python train.py --arch="unet" --model="model that predicts nearness at each pixel" --dataset="larger renderings of crowded toy scenes" --train_examples=45211 --image_size=48 --crop_scale_min=1 --horizontal_flip=false --norm="groupnorm" --hidden_act="silu" --weight_standardization=false --pixel_unshuffle=2 --widths=[64, 128, 192, 256] --blocks_per_level=2 --block="bottleneck" --attention=false --upsampling="nearest_conv" --loss="mse" --targets="nearness" --init="torch_default" --residual_init="none" --optimizer="adamw" --learning_rate=0.0031 --beta1=0.85 --beta2=0.999 --eps=1e-08 --max_grad_norm=0.5 --l1_shrink=0.03 --ema_decay=0.995 --max_steps=12400 --batch_size=256 --epochs=70.2 --lr_schedule="wsd_sqrt" --decay_fraction=0.2 --final_lr_fraction=0 --warmup_steps=620 --weight_decay=0.0
Rows from block 2 of a small model that predicts nearness at each pixel, named by matrix and row number. Rows with one number belong to one channel. Each number is 128 + 32 x the weight over its row's rms, rounded and kept within 0 to 255. All counts start at 0. Numbers have three digits each.
After each channel's rows are labels from the 100 images, of 14848, where the channel reaches its highest value: "colour at peak" is the nearest of a few named colours to the mean colour under the peak. Only what is clearly more common there than usual is listed. The data: larger renderings of crowded toy scenes. In brackets: how many of the 100, against the usual share in percent.
# convs1: 3x3 conv (model.enc.1.0.convs.1.weight, 64x64x3x3, each kernel summed), inputs 0-63
# convs2: expand pointwise conv (model.enc.1.0.convs.2.weight, 128x64x1x1, transposed), outputs 0-127

convs1.26:128103147128128128128128130128126128128128128128157123142192127000129125149127128121154128130127148099130130107127138110124058111142128111155127153093143128122128125121133145154129143255155130
convs2.26:128128139128127129000122109108128131103129146128129144130128129127128130130215140096128152128131144127128125128127126126135127108124127128127085128131128126128252018128128127128128171075107127128018130130128142120128128129128128132128128128132133129129128150127127131128134131131134143112128107130162128132128128123201128142128130122128119164128144128158067128150128119255125133133128
colour at peak: green (27 vs 7.9)

convs1.32:098128126084127128128113077128129124094128128128141137171140171180103145146129135139153132120134171120128128130176144056124154127183136137133084105255126124119120128148244126133105121124113125
convs2.32:128128128128128151128126255129047076193128146128128166126128125117128128128128126128131128128123128129128129128128130130129128074129128124133000128085128129128128146128128128128128125206086128129128128128128131128139128128128128128126128128128128128128128126128127128128149143128128139117128129123112124128128128128121128127134128125128128087128102128131120128129128122048130201126128
colour at peak: black (43 vs 12.5)

convs1.15:123127132112128128128126114127129127127127128127133136203133131184142171184130128133135128122126130200115117173116123126122139171112126181255131093112132107110105129148147120029126129131086101
convs2.15:134122132130118153124134139076014122068130110129138103127129136193130137130117149126131133129143020128128128128128123136124129137127128122119137129140129127129112095129128128129129130167046128128152126127106098115118126126127126104118126127129127127127127082129127125127125163126125171182125255161215130128125122121056125149124122129122156024124127127190088122127124160126121255120125
colour at peak: black (30 vs 12.5)

convs1.22:125100132124128128128128130128126128123128128128147126207185127071131127149127128120166134141128139097129125110125131030101101113161131114162129139094135125098126126126190140141125143255133128
convs2.22:126105128128034124034114129122099128055125144128125139121125128132128124128158180071132128128125131110122126125121128159138127104111125091128105121154119116121177058123120125122117113123000115136132141134127232112127138138138138129127142141128130145141138020125125121138128123143140151103128133132171149128129128096121128143136129108128121103128146128243068128154128131187106206129128
colour at peak: black (35 vs 12.5)

convs1.6:119124132109128128128127118128126127127128128128134133209135130172139175186130128128137127122125125195117125146115120125122132162099129162255131108108132123109111129143143124018129133129119112
convs2.6:136121132128124177125133135066003114065130113129139107129129134192130133132123145128129134130148050129128130128129127143126128131126129125122136129129129129128110122129128128128129128173030128127152126127107093106121127127127126102112126127129127127127127092129127127127127160126126162139128255131221132128127125122054127129122126129125153037127125128208087125127127187128124255127127
colour at peak: black (35 vs 12.5)

convs1.20:124101130123128128128127129128126128122128128128143125229180127092132127144127128123162137142128145098130120119123136030103108115161130113172130137097134124098124125128214136140122141255133128
convs2.20:126105127127038124062115130124098130049121129128125137112123128141127119128140175067132128127117129110114122126113127156132123110109122083128108122162109111116176098114113121121113118125000097135130154132127216107126141146148146129127148147127129156143139000126127121136127119153151146097128134133181145128128128095113129134127129110128119071128151128220060127153128128147080219126128
colour at peak: black (47 vs 12.5)

convs1.30:126101130124128128128127129128126128124128128128157126201191127089129127135127128124168133157128148093129125108125148034104111101159130107176129139100132125098127126130218145153124152255136129
convs2.30:128110128127039129058111130125113127026125131128125129094126129140128123129126171053134128128123129114113122116113143152129120103112123064127097119141110113117189098109112121121108115127000105131128152133127209120127137151147144127121145149127133151141146008121127123146125101153168156099128134132191151128128128109108128143121130114128115045128141129220089126161129129167102210128128
colour at peak: black (31 vs 12.5)